python train.py --model="multi-label image tagger" --moe="top_k" --num_experts=64 --depths=[2, 4, 2] --beta2=0.95 --shampoo_beta=0.95 --one_sided=false --epochs=28.4 --decay_fraction=0.3 --warmup_steps=3220
Rows from block 5 of a small multi-label image tagger, named by matrix and row number. Rows with one number within an expert belong to one neuron, the router's apart. Each number is 500 + 50 x the weight over its row's rms, rounded and kept within 0 to 999. All counts start at 0. Numbers have three digits each. After the name is the row's rms in percent of the matrix's.
After each expert's rows are labels from the 100 images, of 14976, where the router gives the expert most weight on average: "strongest on" is what is common among them. Only what is clearly more common there than usual is listed. The data: rendered landscapes of hills, water and sky. In brackets: how many of the 100.
# router: router (model.blocks.5.mlp.router.weight, 64x128, trained with AdamW), inputs 0-127
# up: expert up (model.blocks.5.mlp.up, 64x128x128), inputs 0-127
# down: expert down (model.blocks.5.mlp.down, 64x128x128, transposed), outputs 0-127

# expert 1
router.1 096:546581538605539505586508483511533495435454546505462512467545565555457522539456532487437414508427455375458483436424443583488549466486484414497500465437510446403551505464468579562452490493433443508432505546429498403532481571494499463501459571599547500425469556598497448448532589487454460460516403477555571454513452514571567543465486557490508499445517445472489496432535527540563524516438
up.0 100:392482564476580480539520472530526426559415502398497609529514632473476426465503576472468498481478613535588503495549558490415500462475470517512478437502427489517512457429496504445637552502464609470393522507556507536507456527462522527418579463529562474511468526468435520579558502423531460544499505445543533464471616538518517514419546475444516489484466485565491448513557490500421511508486
down.0 104:510499455470459502483543580513497441547481454415419512492527445501543515438532553421430471481508559548454478463560512369456469539477463480506506559539497493500433485462514467452542428528584500509526513412514481531495630598439511590514485430505399454501516505515434535515494527562478437543480600540617508401480509505495537580514595583608488489541421444534522577563496499511511402544466
up.1 083:527471597472446488377507510436448538513560487476550528559475463465537489485482564464548602541559449470498441454501463533542401426440488562409532499508488457516461486492384464486528531517470630447564527566505466441436485527517526477560526471494464582389631521557503529554456599420434468457510504536574575448530507553488431462421525452506462543524505549515513491544556522454468561571495
down.1 082:489600616571546571532453552444576488457478472500504384528520498474600456467533509509504471495501512528393514537558534366445555510473494499512414553401538503472569485474499630539459490497442409500480502454517450518540481473496499419487409453473546449485424552460473563485544491487406572573441536424509545483597448546590547573520487448468499551505492499539536470473516509558558450520491
strongest on: sunset (98); sun or moon in view (33)

# expert 15
router.15 093:457552471421512532513484570547602572484546472551557509401478520442480421538587511558455525494442546503577443420495455444531425550463567573597485550562565561566543440445482461596511517563467500479578545495459449533491549502502472475577564537520508448468605463539567443483602508488446441457497562492541539423500517435462542553543449475488464526597557477460540476427565542451472471532462
up.5 086:523497496495497493376497456429572552500432570522528533588571514555491517521477541587442528548515447491478517471387500402538415513513517495552459522503359404590508415474574503398530589492504536499565433470435566493529569446540503492499542568495452493583462476564464541546557485517536516511532478529470563486482600539550461565466509492501463466415557476470530482534497493472512419560381
down.5 100:560450463493544498425480552540464517441481520561546504483478566525425507507489535454498499519433503408421413512559539472438500559475477436434545503453539504455563510495514571462467426522495415592486518452538584584522396531441451450530490626466550576486580496557412448484546508560531413505418510461500491533380436504531536523390596483472451486426469524475492462560544501529440576471519
up.6 101:516551468513518477491525417490614514427437531386509462516483477501496550547498480415428525503468594603477527489586410554458633403450515550482574535503507493430509465460554490583559422544536509515572417443518453478506461534480519541475542517650461499481546452610520411461526468504462517507448433559536451473549492515477444417482508527515423560543533544478528482477427488476467517485436
down.6 104:520482486425509476521414501475518510482470547474488463498468561478383526458451477514474486480496660326511593486498584440501569488532594457494486593459565400640530462527488548461469536566557475454420539538480494438553535420476504486570448512581545492561511557513510480421504444605492548514492449435485501492496439509477500451530464481549497479523452483469469479491451507427453490521404
strongest on: desert dunes (76); overcast (58)

# expert 19
router.19 110:454559528494515395501487507517528556590484471391449585460559568549470464533560558490446573596553488431464462486477537537453439466438531543519484519452541570523499403449568588518520445533581529555493576455508462503470566514485438548438561448459506472471580454403471513493582562591473498436431472563490493474485518491435576512458508449506608567562504469582472546540566504490516425443527
up.0 090:468448505539533466491513461515419477456470492513497464491525476557522476462567667620440447514541454552550509450496473503605530438422537502523558601481575543445492501534546527478499504554496455497437478466575484467521384480522499520503435458532481472576491563487411490475413491390490377604495438403503547541449450488481518544536484487491420503602527501491537476508469492479524497362531
down.0 096:566432387565546501430492508488444463460503582501448490515507470458507544467474382509509472508545494585427431488507498479459495492515502415531469498525519496593472491529545465509480573504473455526499467591589414569578527530529567425468564462466538487563523547514527537564478432506520485488460434475506525449543394559487444487505558503509417480401503563619463573598552423485607568590491
up.1 113:478431483572520556526481489538564560475513451443472508511569450526384523464473452535488563513584538495416460465610515545536495469479542554423470467504487444508597589507426504484508478551508601509488452508462602542484570473486416486438509543424573510360474517486492433585490514477433528495507394409516492525427537457511418523471553545456522488490450551554590565506442445436573485496539
down.1 116:451496539506449471472451525516563495434511481457411512572449544512504528394477529455455514495471547417481519611556470433499406462575549522456554493521507522466498483472453528428458552505540555496464381438505429506535623591409418508522500408498468491577484440528468502406526595416518489402575593554521472422482501508475448480571525454494492472554581553541465464508497573506456451463528
strongest on: fog (100); green hills (54)

# expert 61
router.61 102:568481486456496539454590563474514464561423424505483433491456472494540562548425487598481460432416540481489477444538528587406529533569457542541429369550554499462515550526477414466419441569492487508520523493547472516509482534475564486550474465449481441371432446550535509509571498450534578554544494512514382546447472529555438563475600571454588523493543484500491473573466524492556524493464
up.0 097:504519476432515551502644536410509458517503497502538528565514426536479440426466516539496437577521483566512545503596450490599486582551466485581442493414460501519524550458490532536579494454522571510535503523497586563490530480433493490508466500477425546563446625595560464447519434559538543542555456397571428515558532531473453558528597513539460488490534462448567472495549511488472566558595
down.0 094:429475484483537479537446484563533481515531441566437529426505561470559558649522498626499517523429427416540553505510515474530414480398523606473428518595484467477488478496544402451515502505451506561545478460489424542531529526551484425535448498428510476539492499443426419555478538513476489464533438524513541450487451504476601564474554422453518497550547445530524569523508630569540528570505
up.1 104:511575532556520490555464548413515628541474494635549451445519431492519507541499443418461449449554528587582483504487421475455535567609452526462514580443489462451538453554504542511537544443507464491531461391493550489479486467541625575542535453482515478491475530517486495461480458485453499469496425515481538529418499513503399440513538423462389505577468607543565515520591469467473459468503
down.1 104:542460398576497464511510510499525530488506428522547523472467582495415436523489586513533465468457440522532525491582451521524550474435487481457606413440430556520465474548480476441563394508496453539541527580522399493445427496419479424591546540522412488516496587548507522506452491501601446498452408454516522540452567590452471540507468393447457434456479444511493471431535492541564543570546
strongest on: high relief (66); purple alien crags (65); overcast (65)

# expert 43
router.43 092:430501548502394483590437528513541482381503549471481450480568517542450495466484487479493471475485576527591516535373539497539512539468514552540500529521410479560502559511470469547549482495435483446441461565518526548525461529506497429498518545592584529526477575565553463564422469477441598486545426453459478505495466439605534533504443512595541433563438464378538440505454544556538567571560
up.0 091:553516488498508478426535524488495412510502608404477533535495485496555512503550509481458466501482484526519519532565507476608490464577566500401554454435442508557474486531550465431564451459441538595517565595482450415490634568510459502457429571557498578552471484486471416545624449574507503533412533551445552517490481498451457463512478495550502575475522510582465566449633452499499523496457
down.0 086:510572520525539431476478570566504482559627466527571395466442509507554549425542469495407532553465536547613528505531528479515398503525495452523485479409422506540474520569494420498487402569524462505554466486483492545542564476436556365512472466484462527540551515398581520582527568502482496461528558510504468473465527541458450435454447472513406671510491488481507503447512504500451465487495
up.1 083:461449568440529493510437623504519462496494475524498506556541438548515537537553469500542487621469441546468480526553518549592512491542430439513595563446467520603519481602569492591566558403422466493507491479413538496469478514411551570543511549551502482478491464498569454410523496381441524463500565549419549546445541531487453424512495472590459559512591490541491503555483579526537463485501
down.1 087:491467538498576529556518510526483570486573493480499537459563531512394390432514585532422440491525506480455579554575505530477545485551523491501468492514515538530521449484522505503585462496471604436592441518510568551492433533428698485535447477460502529478465441531509393528512432523502428563475435434523453528501481501413507589473480480437514482614506460459563420469566546456553521485492
strongest on: noon (98); green hills (37)

# expert 29
router.29 077:477484630461564501553436516382564445473544532467451504480479567540488481524559515463472471510413447536572495502411572454520475441451515507548566494534432469550542577583509538493507477551477421481449525565483417494568420508440423443520557505533630482540530533593529530497442532454455447470530513528454477441458493461562543575577470565472566460513399419463490484494501512569576508583466
up.0 109:414468353459489606448454534542490485455540458477530498427528557455478535518511561418472497507480485489561497527467603524423501571507489437518478631496609508430559481520486416472552511522588520489560428478560476548554449545482511543475513548583542576419454453467513516493515549392493489521473476412465505468410561467489492549591542466482569528455510459414512459444452533526466549429457
down.0 102:377526432525490458460444570514540468435426587470547454522444523471487430556475508473566540537605363496419533499491489532479446504507464594479534558591440559569499434480499536526468420464533466485516493474547538550381562483477483519496489514503426500569529594521520436529507456383557497333446507446500570517476508518508590452501509500513439518519517527544458551568530490522512497450548
up.1 081:510530525498508543484448389508529519452452528496470570532578563485456510533522449618549395496558477486466543470428542517535532498469545505462453434639480517482534499464512435511592436494465588488425505510511465465564525551485557567493495398449521545420547414507466554491466530408412473550519510512551505505444566510561593501486518365491479488570495464597556605518532555428474483542522
down.1 094:478477566541457573514519479509525465501519452531467431492446468484468437526552563507569565436499534535447451537442466514437583411499479479545463481466386563575465478562472534452498432470588433541423512527536460438517430459577518550505495616541563567500464408482500462434459510569426514404516558570422458478545438505455530513473594540499438445496473450531569484551515521461641437534483
strongest on: water (85)

# expert 53
router.53 086:455511501418564514525456579456568542448553479467486507401459513524430436462541549558458436504494480548531498457460454505466450550454554467555397503512515444548562585455462439575384533559465506452473475519447481561523484454444409455567502506512500403454520558517538537484512541557392465464567534468501539429379469387498491571573435502460550470580476430456464429465472498477498440561466
up.0 112:541582370486458465509491575558415491499507494481523559546489513532500494523442590570475596601435562540516508502461479474478534549437578457532465418517459512438478425549453417584536508519543565552500477531471494504535443450575409595453525518560459445355535512401402513493500496541518550511491536482450528569449494486488588598498448455510508490411567501493488493463471478495472567427504
down.0 099:501508560440389491521502493565481450409562455521375476586490435555577472476545442476516512535508570513551536520484423411531518442539515425498514623545540582524491496501502516500555538485406512483512496495548435562420580504446564486412468452451572482437560409421530493547548526494477524502517543493457458535419478508509530407389503571475511616568575474491517541543485478458445530516478
up.1 083:409541422480621507558580614393666500484443553445524487492459530493515479576476409477521462517476537411491415515558496516494519534530448437490506485532540468566502407520537527504495520464515548479444382529550424509500423521435507504483487447520456463471459516534567418531384425530495542472507506465450480555584522487469498485445481538538533519528585586525571515527513470476607503491510
down.1 085:497413437529461489448435520560411438543445469529462506561565433536581561521488497485567497494491504595570511494513618475506467491582510358481486527443467565493421560465540434513535464480577468495471442599458571458511461610508494536499517518505533546554373553527483446508571478557513485546504493507576486480471545559423486496500582436486454505475541587536428584532503421471419480519461
strongest on: snowy peaks (37)

# expert 40
router.40 119:559480508582570455468443445457438480499434524552426540427431422545477574473536516564483475572400468528496518442514472466513463580482460453504493547470477475519354535493524471450499606560477511479389505501503590454568528572535485552453573527605433583520589498611515453464466518577443528516468462409507486453464473513510464426468468590499465473498489521565531549500516429546526505560448
up.0 108:489574540526374406520509566433447488531407538523517529432493549484522520444453545517560450544435426509507512602497513478507520365576577506484488497521444596478521566513491558494532597496567368431444501509471509448641584495497474444467481449544525486426540574549444511453502501501408527509468452441505561534591521494530441441518472521470537461455560504502495500514462494487513567421461
down.0 113:464559580531559596533533487444551431496482536456407515523580571493519435544543513452532558459518438459526472476436559488484513411551618417521411495454554496505637587472537552521470491483503463444448565578508469527530471419450493491466541492509468422399563600484598523558495562531490546441485479474545484388525568521500480570497484543486541523494542507462521495440573492600457520483537
up.1 100:548472520585494576428540472470494489468430539424529499469477534490582528603547478497514405492527449544492458471457407591527403488391405485487512517358461500596425460420473470489490460528569562463525614458528474482494578485485549408490521533544477478421533530431495471600567543444543470511587463520493536515542474517480432514590517497418501483507473515536561486458507507495572531582500
down.1 103:456525569451571591492519451520509513601432548489455486510466465598541552464506497562369532406520487546478542551471579524470560464532588563505501522442561582463541587442522443498511541469512523542570407511489607483384501567532542543417499557452485561455593533470500464581478521453450503506498518564514449425512464566603474414459469480467548472472526531513475543507496525528523561441432
strongest on: noon (95); clouds (95)

# expert 55
router.55 121:529532466552538545464563415468389503526513513539573434436510492440550561429466437455517442495578458548485524583555553480552550497482407470439551489469483444420563501519435446465429456405485389485512462439548446428510465477540510507520461439517464453526522538448417386490460447460533459460547419545512569559594456528444445540475535432452458501492503491554468498548474507443417572431565
up.5 082:492522471489422430516411467435479489497461539436586495517579506519458564467557494482535499487448543600609485625494547521484487536480495508527499449497527476444544583406483540539461418507489615459585500520517503454471542504460459612403533512522479485446502394458562445482483466543482432516483505556482491490466472500383560568458543445475567610620540444554463445490530465547461524451453
down.5 085:527563457538448556495540581491495574541503493589476572542514453490542525542599478549634552497523480587480505502546522491519553482533478570534557549397496545542502540543476530448446570454500446499577455510433432452424577498493548530519443430489429541487527514399386440531548439473523452501597541420526487487506470464515552512446418570555402545496524558431431489395516484435511521521525
up.6 100:520575481381474559509550548424446471531471580558438535497477458428496510392468470531511515543473559575463624475354533466540516510508457477512534557392423381613548532470434524498439460439539426565531460483456505426532477453499498459417487473531509540517476517503423511475503476516433443456520548486506517502541474495498421553539559526531497560572548561448513528462402522469550472546562
down.6 101:449432585511430463589498430462432496479479531421453442477394587504592496471483600472484436561545573453399347524483447515496563526553522489450524455522507451501492454510557458457552512518547515420508449502445493577474614488516526489537550515486484508620480540406490486521437512576502524544540461453463545445482479508528560445510491470473483487492484358529459536571458538441533492576494
strongest on: snowy peaks (51); red mesas (34)

# expert 16
router.16 118:517496549442510547412467408452475569446506598518510441460468456458521483412528514516449436470467517572556510507517517501512472555569547476530530552418408472483489614488449425519527625509439453464489459532464552508587449536571473431510519554585570554563483463567531451546503535463425451639502455404441551488523421466534503506520515593590456530543432504482486486449473466564457513537495
up.0 108:492558520480525566562464522525412452500518573444490545556556500494478493542606483569502539429468444624469566532533512446468588375420606459509436473522488536476483474484410502419524479558471465583580539488468477587548450486504511433442522484464539482528425414525554407532481520460452464611536530481453474505470455481492518515486468429542536398421495478450580460432403488508468501468484
down.0 106:489609496462337528447563508418538424590512502510518551486453577441567587486540405468515448412507571464490518471523425497494560586447487460470564540435538539513596538549486456527535433421490557546538579498495456453464482518489483503505434540492525453538487519484433485581580459509494506471515451517482528498495541518468461605524434446550456451495594526497482565382587460446472549476489
up.1 089:548524518509465510476551630492455485559471387482480518535519506507539504464480533555456568485569472499441490441475510493452506462563535550559450467499525545598521561429493442430538444420588474512416472465489574542527495559494563427467498421407531538480442604428533440515518599469522514457531543474463517405538471501553511507511516448591486525380499409491532554572612537505569411463501
down.1 091:598448528491521556671576522613528397506615495502565536514512518496468475497441515439537454352453541560421586524513545491481523480395610468497531446414517575548551560589506503548394537555444431477499511550487478539456507472455432508461503510565548538420479514491539485507571547476522507473539527569514538528535482495521510558537469479484487501501523503439493481470445498520559566467542
strongest on: noon (99); clouds (96); desert dunes (53)

# expert 62
router.62 075:448508568445537540560477523411554446466540593601498484457563525526424481462524515465485388467446464556568456511395551457563516467487566487521545512558426470564541594551497525543480495438454435431435523549469454464606436494448424437525536539478588511543447522561553551514469502502433459440537574477494472445473472407535543555561452461493496478567451452466558461458424571510544512571465
up.0 099:501596440531413537517519467461457511501360421524481568582515519459436429504443448453473343512436449485472492494509379482419492533534438486519523454587545460496473513481483465507562471475530571481466499474404526553445492478513515523525454503470489508466476497407570480470525554496524532427545508511598430511425486458504494518444477545408381511470468509535661547451461471500478503562528
down.0 095:542543468538503355510493430566421558330590484508527538499570463496480526572443505460440558535470522516452430559498517559509421483462558462583498609548563549459441572517542478561496517519500494535482391553574541524469411553489443527498484439441545518460459466462520536439597438532437491547493460414491460448429434581423528505483456528500493500547520477472449514450506447493513467530509
up.1 088:560481483548545406489521547554510542522459593393512507549458598535433424516569579481523579444452463514482459484560415602439575468528579513486517498521574431438522613497526494470443523398514537493554509510518489422430483534491617485572450511471482560511534549548496484472504560519489441447482511501563589512580485577521448448530458529539502624553483573574471537474484492476542468480446
down.1 093:517570497497606468386545555512492452499489458457478589396463571490529493502577441492478443599541473451476526503552536528532489477455594496504411464475521465548534512560494391520579540597444445517420527472542540514483529571521451540508435554515514555451521514522539470493486510530476567502425433584513478475600574462516459509532487470440467578524482460509515392475574482377392539497424
strongest on: noon (67); desert dunes (59)

# expert 39
router.39 109:483523575507556412424461536520538479507462450518464569508506527571584489537533533449579572570467481537557471431496437437506447479505550504469545468398511555482407475533537512532523482509594550540432540509423571449498562532468402595475543536556374540523558404439519525532570579541494496474400571480463439487451552424557577522486462517508545545474491443567455481507553580568473476501466
up.0 096:571444515498464552522533501485499518501497460467566555577520485524536425491433459493619463489489592437511567501524448571471523499501512456453593437464591506496472519511397501487492544485386498422463553489529572535464387568535426515480586498471587553510402593545483497482502558480479528534539524556479412501522495381506502467510508499508411491575536473389513427445470567580566472462571
down.0 107:518483600553454525472448552473539516453449527474455475457506498646463403453543488530481511411480474501484498480499567521470500469552523581430455489457525511490570463547551526529429502528482586485532542520565573601471418440516653583502524516621533459413471562523456551446511493503438543477462541496498554462504466574551497546515547531537588487449481556501511472513581496426587397489578
up.1 099:497544538494511459504499465490494616468507531465555454454540477530493508494564543474492433537487556515526470528499538501450543536676510515483555551384421470516544589583478469535502448491605484459547529494546494520495473519448348417547538505483562408492527603508568465593516443462500520513540594480455514492493359550569509542583510477486532520485615494471469533416517490461519493461471
down.1 105:470423462515434514469459479547533484496510425537435397455584474494515474528495461519514521560471516568525501593507521431537454414538583534505590413511352480536509550530569659479456518476538496504529614511531411437518493508508532483390438533421564511543524546448486482473539495485552576485484494464500481511544594548524559532483415468535445486489556551573523550471476514513408484469411
strongest on: fog (95); overcast (62)

# expert 50
router.50 074:495573610483510517567446517426534465462502610502486512458548546511425447474537529470498442508422476552544465495425496478536609495496527425542513490526406462508536576536451482587443450519429427426474479591456435465596439524506426423582533515493582418522462563589541537508483496518447491442526543477505549451458458461592541549600493461439511485563488456498541430427517550554535537564475
up.0 092:561488480470439455508529362477541462539426558437558454478500542533426465508515519492519628551498510505413536469506598504534492459575544527579514493479461529567511524432482455423438541407428465508495445547510530481436487474538489522465442459504495582544538536427492439490397504580557558414581406492499516473403439458513475449537456541478530583576434503429500528551465532539517620504516
down.0 094:467484412468538554544498516564476526457443497521482473522539395587547443491537504459460515527510480644496485453414508512506579472465559525522461474607534503558524468480446508507592485534461497418555449449542558458478477528436511522497638462427490440509595437508518492537528537555409482536496488485530528497478569569486587486575373492464483602484487439525557579408584476473468477517575
up.1 093:607514517532481597448530528516514533410537485477597469464495454480469488486468538562517481486489455516490499368483521409549498532481497581541529478547511603549574543534485515428434531525504591490512440530526395482522426522525563464587595519441450473496534535560472573544462501410430571620545462496494598553504449463519477466455535458462458556491553527433478434461553459492528583570580
down.1 089:532515427519519579469541449475530416601576519550480477483483489512573522551510502473517529420578531471421458532481512492456521434519451502493484539562522506541496601407526459522591475548517442529396511481459440402511549470479549523467601482452507584472544526508638533405478591379453461523488517528493512505563465421556404495508521513532511447532441439535486476476516520622501456601478
strongest on: sunset (61); snowy peaks (36)

# expert 42
router.42 099:434558591465521412473435528588588481466509466544458535444519509525532446454461562491519559529536550523558454560388425419536449557517556577545530578564453564520527458609505501579564521425402545431518518505527460566489464566479533482499519524479444440508525559437565443473456542432439471419508505483526477451445498472427544464435441407579511470540582471475533469488552557537487503474566
up.0 084:450511509544473453629507523499600372477414495451448492497442487463501438542449612511569533487544394583504514475440571452497514439472526495483481488490464520486440507503550468498382495506506494536504518520436527564566563476544434543558570539563505515545474506513515482563451561496567520648497527470489485555382576519456485524507490491469504530501466560489595540537464564552350470542488
down.0 094:494474535488521465580547482499515522450377494503569516497576527488416461452472486482490489414488442507498459491470551580408508458445496511527584442566431412451503537540521555558517551469461522472498519525492493524609425553462541520439450494577455593482484599602520391481458601571475483527557565494539572397550535467524552506443568489453514478509451471475486432530562545571435581462430
up.1 093:523530526590496439391579469437527485512513568571423464371525442525511547517518442482495377509572519487480452465468417538442540509547539515500543489534550542537522443429590498532478498568445456503572436504560547599509521532572476510524457467483507523499517432579501451494500424541407476366527518599545453515519524534533536459570516452532399464479450566482489421484583461512530501437444
down.1 086:546498492502390494503483556483474420553447497551554413499510483547475469516534534454440571535556487458475526541507518580547493448484458490563577541511546557518509486527447547414519514569490476345437505549474499463559420479469511544557463540419568446527394533528513461534517442416563508537669548470429482565494462465473561547423477510516465443530512473484512464492357587487501564543521
strongest on: desert dunes (100); noon (99); water: dry (90)

# expert 52
router.52 077:474527561447556516563470548411532422457499604515466490457535540569431446476551554466457397508436469564549473505467591442563526452479569437561555480525445470566543574498503507526452490433458437372442505559435449468608464493459440430514536544504512483518427559515533498503448492520420476464516550472467450443451488401592565559545467447499559482535470459479567449470463571529527581534475
up.0 098:491467542422477474527578443438446401413466453545558562565506469519512496563420494589585534513510546457461414485508553480526466539540723490501558551543520541558556480537522464459482531484493511504452483522523519516575483433494525446508456536495502447509501403586481473587421478452491526474410521402473473474598487467482466528489550399554441535480576442558497513531500454483520539472549
down.0 102:510525534556496502488511551514441600458534506512445498446562458440588607439519516397558356554510533406418544547516464450560558540543517506450610472516461498479433515578443485479500499499557513543489521545393530570590476505461560426414510473564466493534411588464465439497476521493453499499545555460539450457548540489534507572625466453503454467441497454529442521487504498483437485494581
up.1 099:458544504570538586511525564543532533446520528547513442456477529479557527544521420522472459516443399473576584551549473281460438497524534588422545517508466521528442475505512506411574479528580484473509471557478458540518398482518541492451532619495481478520481504511581543502460549447481530550510483495520520574589542501624405466486470473500458570570490492502501443483540405477499515526536
down.1 103:572468517549316484510466504452530450481525430541514405523484503543553467566553432574476411543505396486478461419482480564468460438480481537467507469491536551510539648530548517535436494556510516528465512447440530511474536407490474516488512481474527522512517583387599548506464448434481536509475479418522470427438434477500493530469497385477469574497505476575463515553450588488512558591513
strongest on: noon (58)

# expert 35
router.35 094:506523542641545561547478542382516428516490620505482504500497549499452480519506450546605466473452447520488624555422430482469574423507531404541488525464460441561525578455495522495428552487516421472419520551499507466500435424486519514489462564509482509555448548541523479486476499557403527433552461476480493457462525514577501574546519437464471478405441455575515437450410576493539560551498
up.0 112:504446558481558560464402589436542479555513513447468471524517352547477506580504452531562509485556436498590565537571570534490456482495524574471501505624447500540518568495480467470519518453472564541401567481543436466470511523510600445622483510527479445530530532504546438451470448477460586572510497541530462422461479473417416530488490501503457532431419419547544557465471516484466417476442
down.0 109:512547497558475563481524538530466511501607437450503474559530490423518558590583468410543488326408467520466468440518457565494531561488547490422446375505496608502498553546468524498504456550417463494499525547507435427400486492522518498550554525458556528508519430440458499542605539478506515478517506548559510488500447492485463549468490504428445566436480574466448397512443533463590559470486
up.1 091:515476463426461503424601476532443551480507467456462518444440525482523482506484482515506469527437428448455600570563504467440587426531429421537461482474509588502444554481552425527521447484457502505530535430563502526480489494505574504572484520428534398514457560410569480540430494559450508505582470470513470556570476579609453437554498577453573578540559458489455558406502511424426563459533
down.1 090:510504510369512510485488476492458477556537503488496503474507454551439551485493588520460557293488537482488434479557518485614503382495501504480460516594517468524527513511518515422582544474551465408465533532439447562560559486521462578495498460458520547458489448445459520476526504449567580486473360525533466420488431480513429504537531569473503407553554530512591480564564429517535507505521
strongest on: night (100); sun or moon in view (83); purple alien crags (38)